Weights of a small text-conditioned image diffusion model: 13.3M parameters, arch unet.
Rows from block 7 of the denoiser of a small text-conditioned image diffusion model, named by matrix and row number. Rows with one number belong to one channel. Each number is 128 + 24 x the weight over its row's rms, rounded and kept within 0 to 255. All counts start at 0. Numbers have three digits each. After the name is the row's rms in percent of the matrix's.
After each channel's rows are labels from the 100 images, of 14976 (inputs lightly noised), where the channel reaches its highest value: "strongest on" is what is common among them. Only what is clearly more common there than usual is listed. The data: small charts drawn from random numbers. In brackets: how many of the 100, against the usual share in percent.
# convs0: first 3x3 conv (model.mid.2.convs.0.weight, 128x128x3x3, each kernel summed), inputs 0-127
# convs1: second 3x3 conv (model.mid.2.convs.1.weight, 128x128x3x3, transposed, each kernel summed), outputs 0-127

convs0.92 092:113105138142083132139142123111117105119137124156127132149104151119121101094084155124157111153160076109158156125102164132094141138131128075133154119134124097126055113137124084147097083110154133093153144117093149106101124117109056091107138136140121148142061133115129117137105097119102127110138105127116152141177117131171103087155139111127140104125107114160118109115141115144111119147132
convs1.92 102:105140155110151171136123148124129107144136106092142137101130106148165124117155127143129152158092166121095104132107120169166122176089150173145107120139132154120158136138061156127145100139113138122111103107150150132151131095141153102117113154115085110155149098154155097167152129147105151093120129100114095093153088132125098171122133117145133176151132110089133141159075137131148113104126
strongest on: peak in the middle (93 vs 13); grid lines (64 vs 38.9); stacked bars (61 vs 7.3)

convs0.10 118:108126104126124101111093102134118102119136128123132115155122135073132132107161105138102120113094093110128146118095126134119071149126098154078145109129125114103130132112131134158095142112141152105105139113147106112118104142140150089118105164112115087109127110124129130132141056095117059141130114163102074107116085118153132104131102067159088072144132120128112130124146125099116093146106
convs1.10 108:179158123095139127111113100148164159151102082168147217095097101171136114103131122096126121124102140125125157140109106139134129112120149144105104116107122114117120144094135129070134132130122123136126117129091112136150092119121161100147132162138158129111119126153116132123128129117176142085128168085146114125133165171111117159109147151101149088158108094127095110109133142115130159140082
strongest on: horizontal bar chart (86 vs 6.9); dark theme (86 vs 30.3)

convs0.1 080:102137115108155145113157102160153146130109152093099110112108133124166135108121113148142126100088116115120123094175077121136123085098111146128135106115142104128103112117116108120156140096106163105107138141135144082127114100188152141120112083122127098109085114129103149109121119096147139151128081112144100147131114118113103116096102135112117097080113090096140104066147155091136155131078
convs1.1 071:123134137131098122133103178101130181122150125136136127141149152140077129109128100096105109128143096139150117126124128104121126122119098111125106130167191167159126151120155150138144148099145089174171146132085109114138133159141150164106110139142140101137098148095113127135127143163183106125142107155137098132118183117103144142101133136199133137136170125170080128126151133123104145094124
strongest on: pie chart (77 vs 7.3); dark theme (77 vs 30.3)

convs0.115 084:151160112096136161088103173095109125139169137141110110074174116107128108111160136125091110180080138107156114097129126160099143135125132131104085151132126111128155139109115099174152141083146100148166148133163131158133151115132139103155123204099123151111133087151110116111123134134134121146107121130107129115143116153137113095169114103129124154125098114154139180125107108122148107114110
convs1.115 095:138126119111126117172156137150139166111106178163128143139082136150061073123135095133134145151174134136095143154121153114119130167147148150165169145153154078133115079129131125147158133096111139090112148115148119122133127108172129141149106119121105178124109130149087149150106142100093119159141078151137150096097121129127118097122101130161137150146115130141153118143077119155133129128137
strongest on: legend (91 vs 29.9); dark theme (89 vs 30.3); one colour (87 vs 53.7); radar chart (67 vs 7.3)

convs0.7 086:103131137082140149137138086089149178121092095128153148105146134123101081126138144115152122139146130138104142150129113168137153143104101152136116121108159121126076099131126144116116107140106105074099095171104118124130076150121105061095123116155093150118144154166130142115132151096131123126156138140121133080136141176153122120116114154135155139113107175144117099145100120184138104115134
convs1.7 118:148126120128082113121125182143109091143164121117086114140073148154137162124125124103097119136138119117138110104138140074122125113168135129108105138145098160101157135142129153167181115088162101189119181133172115144085128116162137127116103132148121130117118113083114117143123078137140129136106116107142131141114140097114096176128136107134135123104108090108147130127131105066142099121116
strongest on: ring chart (70 vs 7)

convs0.72 102:158123120111092131113100113114137125073078144124173153124112137110174147130139089135124132140120140110111069119115112086133092128137117114140133154104150155131117140084151186131115150135123116122098111154114104104078097110099101129107117119078125169112130096100122150125126054124101086120117135107106132171135120103147105085131153145106155127113124142141150119135146141118102183135124
convs1.72 124:131117166095180094087098114134165154129146140121164117123143102133126123141146148118082133134143136134130099100122129129124108129123097149115125105141060123116130123114096159090115116139119117157096118143132143081091137153174143121131149152108108145136084123105155160153128145138179090104121116080129117100165122130109118139162118104153138136148097101085195161146108160126122095096131
strongest on: dark theme (100 vs 30.3); grid lines (99 vs 38.9)

convs0.30 095:142129112110109176102179149140123098161129139112151136117118147146100139091126094137140115096142122070142108135099139103137095142141131122098103105098117091102129158099103095109126186142121112187103159157147096102182080135178100151122137121146110123106125131159098103108136080085110121145131102141121111174151111153131087133140098126148107152124147110130137127151143124124109139142129
convs1.30 085:118090144134110116153082104114119148098101148126091074134102104114114145142170107135085151160141118129148102114125133132088120142126102111154111150179124134116131090127139175137135099104132119108114120110139102160149143155155134134113139108165166129137169142101098138095125144128111083105138118128173128099120116138128199155139136152116197109115171119162117122117119085129137116155094
strongest on: ring chart (82 vs 7)

convs0.62 092:126158129082128110079098142103122090096093054104135152114143125101107089154115109137112100100091130132115132124128104108100121137077103096132112165106098159132145120098125148112166155132110123092134094201152117101127144134116095114116090119135096063097140095163115136144153127117133124149127117150119126133139118155137117118140147141170141136094129130154097123106127142105148103142147
convs1.62 090:110136066188101141130152133130105134133128106123124166148082118104143111163117139118124132098104098124154144111119110112092162135146087141169137162161121144129192093129125106186182108128124130099126127123135107142156099077147127101107128109141130117143145141174134102103162123116142157069118144141099116128123158089153112081127125120110129120127124136119119131163121140116151130139075
strongest on: ring chart (77 vs 7)

convs0.56 110:134162159119151152115165127139160113128150120117136172110136130135105143147099132127151169127124137134105101137130134129141116150076098096144187131138122125155161135155090118184137124138132136134156092175113153147126148126121087147108152149114141161146181122164148123104070181114151145094117133064153135101139154133147116121111142154154132159119121112112132174146089115153166143143127
convs1.56 110:165073131108141122158093167160100149123138147115119149117159129139161086165151157119138116121126107106126135139091133104097142158151171102117118172098144127125079139100122101124141138145143144132148141082123094121130096125118178125166100086142126102144112092099125141137152086151126148142148100156115130161134132111123135102176096120164086072155132125133148101115138154126103134106092
strongest on: dark theme (99 vs 30.3); lollipop chart (32 vs 7.1); falling (31 vs 12.6)

convs0.86 086:095123112161131140112096107117151116151170133164126112185161162116147109118148147118127164092108167116163169134170164109151140104156162136145128134110135130156092139164150121132147155108125154154153119130173141144159140171093102141113144160143124101107107081159118112131181149110146103136122139118097138138115103118136113086197145121107101132129130163116146156100122109136098130152139
convs1.86 096:195076119084134125146143146108152113137062101091092151072120135136141140128123098127167117121120120156150137116116112168128129143148102065122163121137147154124141131103118139131141136098113094152154153096146087091135096116174105127133120145144177118145154120138122142152099159121149172133134141127138084120138089124087149137145141149122160127120168123139106117160136126145154117117098
strongest on: one colour (90 vs 53.7); grid lines (76 vs 38.9); radar chart (58 vs 7.3)

convs0.55 084:057108110106111127137152122127136122137151157113108115153083137143115151086128163145111107148131098100124101134109131095070091106088124142130144109093119123135133074114130118111127113135139129117131111115110142120103113157140089098101154107088115147032112125153087126148102079119156115127127111128098116129153119153102102087117134129099146149132127132122156108094132126147099118095093
convs1.55 082:173147131105158115138143117097151079139099117110095129121124136140147158132149089162096103099119138105129123134182158151168146133139120122179133111131142152155109126104102124138119157126092149103099161092163137134133181101145165166148147183158119097150132160122147101111120138154127146129111114122155152125077119147149119187144137109094104127130128133131089129083144171143123128157127
strongest on: dip in the middle (63 vs 12.9); scatter plot (32 vs 7.1)

convs0.79 088:123151090130142140086074104147098148165169121119126123108139125126154169140143104120137127129153103117118110132099113121099101119128130110074108143107164130172080147091132133164127205117119115131153121182074117175100116113133149094083142121117128110111136126107133127108122166143124129120129123091129178158151113136129106110105122116155151124105101106160099142122162148149118128085131
convs1.79 100:112130107093095121156123119127132147123120079137056143181095090110113097116117108167125140169120144121125175104150159114170165136167112179124139158168126149157135130126112130117118157121123103126115154061146143166149125142139181102081124129111108129110102145076146102111101113138100149107126089134118148146131126113134144113127103140151131104137149141116155093155134109115133137127106
strongest on: legend (64 vs 29.9); horizontal bar chart (47 vs 6.9); pie chart (46 vs 7.3)

convs0.124 074:117131089134116134078076141114105093097102120109108102121102127138125093096114139102096141108073125111164122102104081100096107104096107127113099123107092117164156114132118143099122131159128120101127109136105169132131126156085125145071102094119116179112141109149101121120116120114128130152126100149138133117158085147103082123150104118160113078120113090129083139134121151114114129122091
convs1.124 089:141101132092098100159134145121175084132109121161104121144063136143151146115100124106140119160099117132151086144143184096184140148184146138120144097164099103106146118119125151144174136119149126100150138119135140100137120153185153134114087121089110145122105112125094167103110166123124135116106119169103158152128117126124121139120136136143146132127108127135126094128072116140090094124135
strongest on: pie chart (62 vs 7.3); ring chart (38 vs 7)

convs0.64 095:114162108137126151100130153145112101121100111115132161106154164124123116138105077122130085117098140146091125139144121115094139110077139194168075142126139137132132143131113175101141182126156122182092135140118089145118119120106113161116138168114079123092151139121108121125173086107141175129128132123116127121124128141131104174154080147122120135103123105119088102114124132099160125138134
convs1.64 088:160121119148110134157096144167137151093121121087137137156160152095128121106131129107140130156154135146153151111109129129165098133130129121126118147074118106113132136155138110106133128153124112122174138106077124087135136117161098154123100160160147110136117143119192108178155144189124136153144178111151099140112124109133086119138131119164176124135155130108168103141116126112083139078163
strongest on: radar chart (99 vs 7.3); one colour (99 vs 53.7); grid lines (92 vs 38.9)

convs0.38 109:081148130140117136077128114082105109122135120111098092132101112151111110096115136118093068132113128123142131101162133104105142117091176138101104146140112163181117106107117102139125123144174115147135136118131137098114134117120152101098141104091100125128110142123134133095107131135103116121103127075116069110136066116107090091155124133113137100118122102143117074103104123106124096092099
convs1.38 131:142122132142088107162135111132145142148139096184094151129155126109118112115121136106144109187110097157112112101109150108115111152157143112135129170123168110081147135085123094072105109112139122146135085141092150145119118129146123086125128183092152147127077115105090161104109146171146120118114144135155108127112150111135138095131110135165119156121142136171128152090106107161162137123120
strongest on: horizontal bar chart (71 vs 6.9); pie chart (29 vs 7.3)

convs0.87 094:110070095101110139124115134126137101125107086138098141105088142080123107105089152105126092124104095115074158139132104131107127134115150118137136119096140121123084124111095137096119148106119104119133101101138136112137146166135157093086101128096094125045128115094128141130109111122119141110107116172106116125137101162138066103114138141114151169100112131110096116153107132112109108164129
convs1.87 093:120174130159145144138101093085158133115115143157124160102128107130156094162134153109152093126095146138135146141126105129088145153141125141127164107120161124131095119119090065116121161107124191096152107153157114111097144119151116110127098153114156125129080140153087153132104155136117118120084101165142140128112119104116151166154140151168112074160143095136130121126127123165153145122102
strongest on: ring chart (73 vs 7); pie chart (27 vs 7.3)

convs0.103 091:131115112101115126137115142118123127138116176102153117124097154109150121086174109109117109185159102119161162081136120133111120087086138152122102100102140160171150153133131194142137130139146120135152159120107171153129118145125148089107133123150066105128088132135121138107143105146180136137169100102101115106127092146120125145145128150120137137120094084144121098077123111109143104137120
convs1.103 110:164124109149113106106131123131141139131169108142114127147170150108127127090102110148109089118142161163130128153134143153099118086126149066116154143139092134110115156110150111116101117126121112147125143113115132116184106151143122169158109141123183138131143151117156099171163155127112122155149098131168107076094109155132162106123175111086115083128146144116146107089152161141083130116135
strongest on: radar chart (100 vs 7.3); dark theme (100 vs 30.3); one colour (100 vs 53.7); grid lines (73 vs 38.9)

convs0.53 099:144160105159139150096148140152120154102087188046144147098175177100155144151124124135129151153141121148104133162151141150131156085123087125117107135098156126142118174105117139144104105103099136121151115137105125124144142125100137130127125115130087131140111103109129120157099105128143089135105122130115132171125129105120083125140127151162073113100147122134107144138115094095110159175112
convs1.53 099:113108124134120148192129097114147129130129120116161108155122117125118127168121156076141156160137136159153149116094119125135095151131071137136132118145131169124170154140123132132136148163179129080127153053083152117111126111152122160142142120141095129148116168136144123170095152153117114123138105116180148101104116126167149142111126102097139115141109133119134133127086124154147078171124
strongest on: grid lines (83 vs 38.9)

convs0.63 140:113122096164127118157113147117088148104104149092134120114172132126138161072097124109141140162093146178119158155122108146087094109134128119125124140098140142154125135137091105098133126145095178125122131110146134145138118125093164087171126109143087116148083159108112062124158126171138107125146155129146115111096128144158116150156136147130134094114128153123115079144144093142155095140106
convs1.63 130:139107107147133155133117073067135130144149142157120155162128097135121157111108154121195150096113114189145115147100122144104115112101087129091167143107130148117109122119101095086083128147123098119133105079099089136119139089107105138158145101120112099154094119126138138141110115159114119126113125098139126115076141096117102138138141102096128089129119140095094109119107131149145122140094
strongest on: horizontal bar chart (83 vs 6.9)

convs0.48 075:120145120141146103132133089150150161146067065119120106166157158113125132129103128108133135136122132122142145136115117126155144129107138085143120088100163138160096119148126133133107116086149143099125147089115141094115112129130109144081125051134081117137116070151136079103141112109081145103145126076072151150124129117093134148150129132152129126107128116139097154140133132143120132161104
convs1.48 083:174172154134155114186090142147110114106165139110189129112128120117162160131104133142110159100136091126117137134113075095191117113159109166112116131133097149152119145120134103127123140124123149107140196094117135099125145084111124131159146134113100117146131144117148125143107098118117149133127166156142132166107118143097152116143103084134166133125080108122148106095131138110106114165126
strongest on: pie chart (38 vs 7.3)

convs0.119 098:033116144123118132127124099120125145108110080129118129112099117106131107132130156120131090154130103106127147121101118108098115124078087078107102115120132148096156097120110153119116127133094153080099097136102124120089124125137080093081149129117108108042145130138085130111117100149148141142120114125122170123150133137152102132103152135143112151100116126108094115160112134147137137136110
convs1.119 084:172156145099110114151120134106119125124119148169146148141141116177130150165106158097117094142146106149112130130130149135129172128106103155116104171121146143149131154140085120099103161124131108111146153069085184157139178102123179115160116170105141110136114173165180142133105123129108162103132123101113160114111117143112137151110136116131149111147102106113099119137100098125137153165108
strongest on: one colour (86 vs 53.7); step chart (59 vs 7.4); dip in the middle (55 vs 12.9); kind: scatter plot (25 vs 7.1)

convs0.106 086:111078123136125144114115144117136117130107130143146078124122107164152106123138085120142143121120154158108107117147155110137135101138121152135129132135102078126135117144114164166124096104099152083151130078100087131121125083135110123096137190116157135104136114133140177091062135132131123117135107132124149143082117101144121090128143129121114087136112107160104135140095108167066161088118
convs1.106 079:147120135140173131144180132168089145145145093139102126154182143083103112107138149088093138100111113139134105085130129129090117150117097143158124110132105142108146100162106108133129117168227128134158126110108127143118119095147115104091174112107128138178132126150106128170135133139115138139141125136134122167125152149107121114097123164099151155134129142124149115132154141086148125158136
strongest on: dark theme (70 vs 30.3); area chart (35 vs 7.3)

convs0.27 176:144140115119152135145144172156133135164087124060126172072140153127152110157125125157132102128152119165114157138124153111134137126133113128157132144128129093123149128129120126130100147112130131140128187149142115131128106070206091125112156157123134071118113123119101119074117136151128130056138131131106143117143122107099134169119149142147134140149167134113141107112174099099137126127140
convs1.27 123:110163146098122123114072116149106126089133130142141111093158144105115176129140187078114112180128133115153099127107152144125134142136130163153132107112129175155101120118136129155139126110124109127096117113112096188139107137070165144123098110099099154126113103119165124147127115089143090170143152111139097132079146106133107098135113149103090111146173104110135147140124113152105134129124
strongest on: stacked bars (30 vs 7.3); bar chart (27 vs 6.9); lollipop chart (25 vs 7.1)

convs0.99 091:099103104109152093135098117110117156112129116167116127108147180103098112164129143088163093110138151123114130133143101090124152158122143117144137101119124109138117104120176154133072109101143127109153093084127122155136170074145102149122168166062107090097105142111145096126111139133147156133120127096064143122100128129114121152144113107124122122117119116158136129102151112155150094136101
convs1.99 085:148130110083089108147110145129109150139130112122112144144152149083155109146132113115128109130099127118139104155071113144156191157123106140177158135139147106099115144147095079126136095127119103113137101141128112142127106122153136105133135144161154096137125061153171155123160104170137121097139192100122111137140132147110161127110169154149098153114125152132104167138125078112139121124106
strongest on: stacked bars (47 vs 7.3); falling (44 vs 12.6); peak in the middle (39 vs 13)

convs0.113 154:153139140116107122148110127122135127129174105150155137128147163147120135141119114125141155104182148110118151145126164134112157147130167114157177136127142117149127133144157102105115143096136109170134116090133202149122168107143122114154130107162159169146121143109139117090114127154117139133142149099114159151129106111140182136214142130119186155159132114176140156118150112152104150125133
convs1.113 126:132158151087147106109142106163142119114037141119107140095129176109142106114126129106131117138135130123123110160069131103071156175097118134123152112144093165110147119113118097137142141122150141094117097119124158157129128108143143102134114118124098121120124052109093138133083111101132140121083144159082128132156136113115142097138130124124151152152107145135131154152094144107161127120147
strongest on: grid lines (67 vs 38.9); rising (63 vs 13.1); histogram (35 vs 7.1)

convs0.74 091:146129114129164099086177129109113132087153138110085121143139161129114108136148150099121133109123113110135125088148141139097092087145135135082109124164105141103140123128130062119141076131125116148119132112114106114094134104122108150123129114131138140196134097101129110149105137107140124151113114086106115129106115104085124098123115101114153100083153102110106137099117159139092124143046
convs1.74 092:121112112101171126148105130091108127094119102124103111102123101165104156108137121147128138143098107112124153110156111106144113142072085150144131154129128137156122112121112141139115116113066118122179134095153157169126151171093121104101154140118086125128137151136168134116122155151144151102152144088113130102131132134147139128137101176153088143089122159128118113093155093149158173104183
strongest on: horizontal bar chart (100 vs 6.9)

convs0.95 088:145121136122098176129069153134160092102137126137094130142070124105133101142129122157072098133137129112134148090141131063127108117112124128133123125116069139139170119129127124094141130151138099115179119140124111160110107133132109108150115116127131107128134129122086113111129075160096123121153152138125173104123178164119105178169135117155134128146069144112139115105101136109126121099105
convs1.95 106:121104118112152176148129126124125169118139125153151140098161113149090156122162116094149146122103082169124092170124091173121123130097125154119126148109157097137124130142107152104084143151101140162102119148123143080135147163142124155117145149086122130177134097165127129137110149121134129163162174153131074118148122119147095102097137139135110152128136153112124098165124150157160159160161
strongest on: items: five (35 vs 13.4)

convs0.101 112:087107090162091134164120107107161146117144147165137115169115148099066129136123118095095112094174124150182141116096123138082129136126125158130129164145130102109132086149120085120135100104155144131111146067116141123143125140109102117086118127165160122118124124155125153125148116132154124146112120118151146090190092146125144097129144145101167105123110124119144132143157074131126101129130
convs1.101 088:135138140075159062140150147148124140125134110170095147121109160148124119140134132162093154105109098155075122186107142116172141125121121121108138096122164134121158121109134151123114123135098101134093128106164175123148107103146135137103113116098089128158129150095131087096103174150131131154152103087121114172120122102140167140167114143156115141140165130142107124127120182110112119124114
strongest on: horizontal bar chart (40 vs 6.9); ring chart (31 vs 7); radar chart (29 vs 7.3)

convs0.122 094:134137145111127134099106118131097092093119148125105133101103130119078139124126099101098144124113120106064133159130120077105127149121098134114123121087155114142099087099055095119108153104138104103115140126160104135130127105143148119110115129125147127071134126169144090137127131102131155138130132152098101077091092122167091127132161171131141140139111108124080139146143144085113125138088
convs1.122 087:111112107110103124131157141098129117125152131151121120129127167091133144123113162121135142113146135159190118149136149132071106116100118172111145158171080128146130123132144117181155117113110085096159145122135089147121141157150083091186105125142138104114135139164116133136114147153091111098080130119173122095110153159132120107130130132084110122070107153123137140117130129158151129088144
strongest on: radar chart (100 vs 7.3); dark theme (100 vs 30.3); one colour (100 vs 53.7); grid lines (83 vs 38.9)

convs0.127 111:186119127114115088143116078115124108112099115139123147096117169126119113117112082158134127123143111136105116101114144126152066114114085120102144113108107134080150086102137092112109145145138127117122101124105167131127134123109103112126175161091117131126093147133141129113060147176125122114135205136137110103119147103125135094127126134126053128158134164119125130121131139138133146155130
convs1.127 117:127111142138119197138138160102131137097130146103116140099134139133112114172142142125091131135111130101188126162143135120078135167063152163152120151136130114181118141167122167147139138153130113157124155135132099121153127130128097119146146135122137053098134122188146122162123109124146117104144134098137110151133165146147077156156159144130097141163129121096147096133128145131146131139148
strongest on: heat grid (71 vs 7.1); items: five (71 vs 13.4); dark theme (60 vs 30.3)

convs0.49 129:158099166110106152142140145084139134118110102119107098124112139143085090140131091162105121112105124150103130128149122132095110103077085128146117130124098100114158112124151082151100165159110115110133138162112112109141114126131101113124127123103121124105116120159103139128082134157157115131122188112122140132120159136134052152133134117153091122122129193072123111084133102096127154145145
convs1.49 152:151092121114135150179110110086125108118151091137124145157152106137064137123109132165142147101143148136142136148108115109115126139098113134117097120152110053132162096157126159132140136130114116162102140111094110091151144136095102119129143119085106123108140144131156146199118125155132103147174147078143143095151175129122082133121144129172111129141111157104121110133083136119140129123145
strongest on: heat grid (100 vs 7.1); items: five (100 vs 13.4)

convs0.28 084:118154137093106127103097151111120127136105123173118134092050163113149079120134139143124104098102147151094109118107142112122096126098135164159138129129119115141148114134149164086089158128125134130126144134120159122093110125152164197159121123129114143126113126160114138121166121110177134156106088120115107139123087130125078135072132103129126137133172113137129110086119126084109088133116
convs1.28 089:146099069148064167112180136133129118136116170110125104159179129134108156152146139126141122133135097153166099126149128174124190125176145118125155118106163124125106107139145118150133122095143147122144084113157120151185123117134140105081145115159115109116117110132162135130142134158117128135158131143105119112111153137114140094131089129140134148107158129119130093133186181104123126144125
strongest on: one colour (88 vs 53.7); radar chart (86 vs 7.3); grid lines (83 vs 38.9)

convs0.39 138:134134114088132134131151112132139103128118097101085148119128137127116020122132057163121125088138097099129126134143133055153124132128090056134136109120058116129151169119108111139141122123118113113152086149124132083115140103080123135138140120160093111136144136143128137117134141102123125079108131109131120165114106136138138151124146119127110130126142152148122151134141138114130134146126
convs1.39 137:094142120147131136141116126160093127113153183121070124135116139168099116153159190100096087146111138169146084100140129125116088151106170168119115139142164132114141112143089137116155104139155106163108092115152135167139142153152148101102085151118106130100081118142101130106158142118153106132127125140136092140142137143150124156118117143096155127136171137119165096132170107128114107124143
strongest on: rising (41 vs 13.1); scatter plot (32 vs 7.1); bubble chart (26 vs 7.2)

convs0.80 086:097135102110132159090144130127113095116103150104153110132119141130137114114125111115131093171125143100102124101130103137155115108088115129108081145112123085116115110108070121077129102145104102074114132167121119127095118120129159105103101084126100155096127131152106156126153094109127132144146134130130110120134132127135050094097133150154129126086087113129108120138126120101114064080110
convs1.80 099:144140158168137105132138145125177119147165123111138097133123075124124148124144115133146175083106113175214127096118160149086141130134113104143127118134176103115146117131128135130128155116132109122115153114110129124160124150151120156128155123092138133139117158129105114123119120142165128074117093127151151091071121121167124135138137129064114128164140154121142101131120165153145100103084
strongest on: ring chart (93 vs 7); dark theme (93 vs 30.3)

convs0.117 083:132119100118170179104104142087124132141126084096159140129122105148108099134142172063135130121127130135099155132128147147134149135159145104141114126117104119136083121105091109141112108118147137095141092116113119132131119134115112119086111141150106140176128145157121133105108095109127108131105117112167122134165154104152098134118176169155103172127089137105052112147082105090125148142120
convs1.117 085:126113131114122114166079149130117147116177166141142121096137098102094134165142139106074100137149083145155159127077111129156137124154105100136171153148119142146127120124105172121155137127151136156136128116172155099135148122100117131115164139124174112082111136117150157119128126140145088095102095117173108123164111129111172100173084111136137142151136135131128123114173135167140124094120
strongest on: one colour (95 vs 53.7); flat (80 vs 12.9); step chart (57 vs 7.4); kind: line chart (34 vs 7.1)

convs0.6 085:110119117149141133091119145111104142137107151147143054112125144120146145133098134106137139133084117131098074138089152122111165100101125096137138156140164148097123145107138136148127120043090132110166127100155081124105135146176146163153112147127140097124161089139109107118174128123141116152117134129099111143145114090189106089157141128152140136131139136124125139091152103141128120111128
convs1.6 093:120152152123157121134124138179158115190109133150102128100145149170117088081139143113124119122121119092154126089154118125145148121144176147070125141102133149129153106123116138066130140154121108150137154156143100101146120104138127115117107167104133180118114162098128127156132131153164120128130087154115125144138135190109119157144093113101163152134111099132136167136135122094121154078132
strongest on: one colour (99 vs 53.7); radar chart (97 vs 7.3); dark theme (97 vs 30.3); grid lines (88 vs 38.9)

convs0.68 117:101119124114133159193101147154185134113100095118142137129161140119125146138109126138160163073119143146106200188146136167126091099142123113124097127117152091107085169153151118093135129126111106114110112133135145147133121088142123131112155099123139142120141157122112140088127114162089134106152153107134123120119110144113124146156124101107101131103110132110142114140152062133162129088147
convs1.68 105:171146090135137142106068156149125149152161154148160146110131140125119104135151108108103156103137151071161125127143134134088184126140135122102180089139119127186111162125124120095108130157100151142108157149132098121097096143132111133156123145113132127097136121130130125126186154127159081147135112105122116106120103123086109114132149111087142120099091115134137157103166152113108157117094
strongest on: radar chart (100 vs 7.3); dark theme (100 vs 30.3); one colour (100 vs 53.7)

convs0.98 098:049113107082132147099134135121093143121150169125113150109112137105106129112149150101116129113084131106149144112152096123131125094121150178104099140143142098158126135120125174142134127123141116133148122118154083118085115137122111093108141126081145133066156092126127095052088131124160153123121106127080107127112137081133101104145120117139113165094138120136131133163130123140120149115115
convs1.98 094:179145168101143125113103107151111118102088085148123126091157177127098132126138139116151108175161088118114123116135143119112125113150126137147150143106144144149115125096166057114120145119123121132118157103102159149118102108106129116141104110145180154158107138129145161164150129158120098167152146103135157143091172125116127112143153147114138113143132113119115126078109111085078177146129
strongest on: radar chart (100 vs 7.3); dark theme (100 vs 30.3); one colour (100 vs 53.7); grid lines (68 vs 38.9)

convs0.8 081:119159155161118076118066119106132108136164128116145123108096144080117107131122099107087133165113111061139105140159125103096160128092132127131156170084101119152105099112120156133150102163099138122168138126147105085091117103109131131155145125122118120134129150145130134112141097113120120087122115171099124159094169139104122163113139129150158164108103165143121139106128120136148126086116
convs1.8 112:132157094056154129131109156149108136132132096096136114132182149148143191133164128111134113171114114156115109096183141142142119127142120169125106094111175100117140122119144102125111155115126128158106142132146147140131131127149144155124096142084148152171105126106105117161132131101139121166118132105157090092149104086136128076101106102171124113125111110088140144139156134127085124119117
strongest on: radar chart (100 vs 7.3); grid lines (100 vs 38.9); one colour (100 vs 53.7)

convs0.91 079:114141123127167108106098132132126105107139090091130138158148134091163139142119093122135116091115128116094145152135123121141116163154113122133162103080117155148103149090113125124147156133112150129111174119115075156109121068099101147088143116122094067130132100117155110090124120126141151087119102115126171128134135140077141140117112161108129178118132103118097126118134136095072121109087
convs1.91 065:143083149110133089193107083159097139112157104123093131141122126130165138132126189163133160109107109171078143143128078098126149120131130138130150140132149133105119136152118107104078113117164150105163112090129113125127121130152167159126156139157122150111140119166094133100116143135125149140133129169127106180121129107165148132151128164129136134130161113121141097131114117123123164191106
strongest on: grid lines (72 vs 38.9); dark theme (65 vs 30.3)

convs0.36 178:137108132153122087154161129125154065148151123153129144163144128145128071135105123178122141113128132170146112074117168087099109117097127134119110163154152089089136075138098095151159117129151142097169110125110123105140112139124091090104121135149158145127142146149135149130104169171117118105138102111139167119119116143131148103105142106105137110135111136104148109139144074145124130131177
convs1.36 139:149086149095148136126154125162118086107105101122109117118159116162092133142114129149119118144125144141091123093121127116145145162149136141149148139172135096131144127140095149147133141176083110131141119108130137109164157155114145069085124145113143174099151097112153084154147177134088128122139123062102152116147118181104159095095119158130136122115100139121100143148122095124106153128141
strongest on: grid lines (89 vs 38.9); one colour (86 vs 53.7); radar chart (62 vs 7.3); dark theme (60 vs 30.3)

convs0.82 083:138113128122136096144120127131152109122125136113153121143083092096133095087117102115116130077109145091115089117127126120155142142106158179166128136128116161155072111095135180138098125088124147095147098137146142133119122128156148152151155138126144143137124098136158140108120114121182151129072142107108145170144151151134140088123156163143168148086121116147117168100113138162130175156106
convs1.82 097:126134136153093136193152123156154117131143110126140135168125112117106146121127150125100086096124127116096134056177118152169141141128149085167119117121118110154102094122138117103145093191143146102129156092135134135149154135125153124147163119138118154110131176110142094158115119148140136147154139156138159135097138143137159134111156120116095138117087092139114112122175116087096139173132
strongest on: grid lines (98 vs 38.9)

convs0.14 097:090085114111131151115145078133140130110108067104108094098154125104129115093106115142118090109110126111085108129101110129105128133108120113101137123098091108106142105094087148088102138116133106111097115143091086084144101128138114134121105088109083113110150094126121087144146077082086141155135098149152103112162112118147096110135106137124127133088128122116084124139101140119121098142141
convs1.14 099:152117131127117117143135098141091109126101165125157168125068148137123118159160146104111151113169117111150132114105135111089134156111108112123112125179154138166170103118127165135132145120154121130153162176134133192147146152149112122145120099154128154169166132113134165118134096119123136099099167097146158119155178095121165132124125114109156124113161109136182101115105118104159120105114
strongest on: ring chart (92 vs 7)

convs0.88 087:082112117143125143086138129148137122115133120142153162141134148141160069098090139129103117120137140128195123090110089122085126182114132198148176144148155116129130111138132070124103140088168124105124104116133127130119147129206116096113118126133152146071114115154122128141155124121117126151115100167118121160113102150114126132132156121126130133086128138128132133109128112148113084134123
convs1.88 098:160089120116128121112112141134100102131126142151110146080129109109141184146140120153091152121123085141107168115089152135158134140097108100160081128101176124134153099117092161102110120137122133147114155123140152172115135109107135105114162103155107147157167127128170107072126130148145139183121166111155138115167176119127106102120117114142128146134146155113126151108157169111121118083127
strongest on: dark theme (94 vs 30.3); pie chart (70 vs 7.3)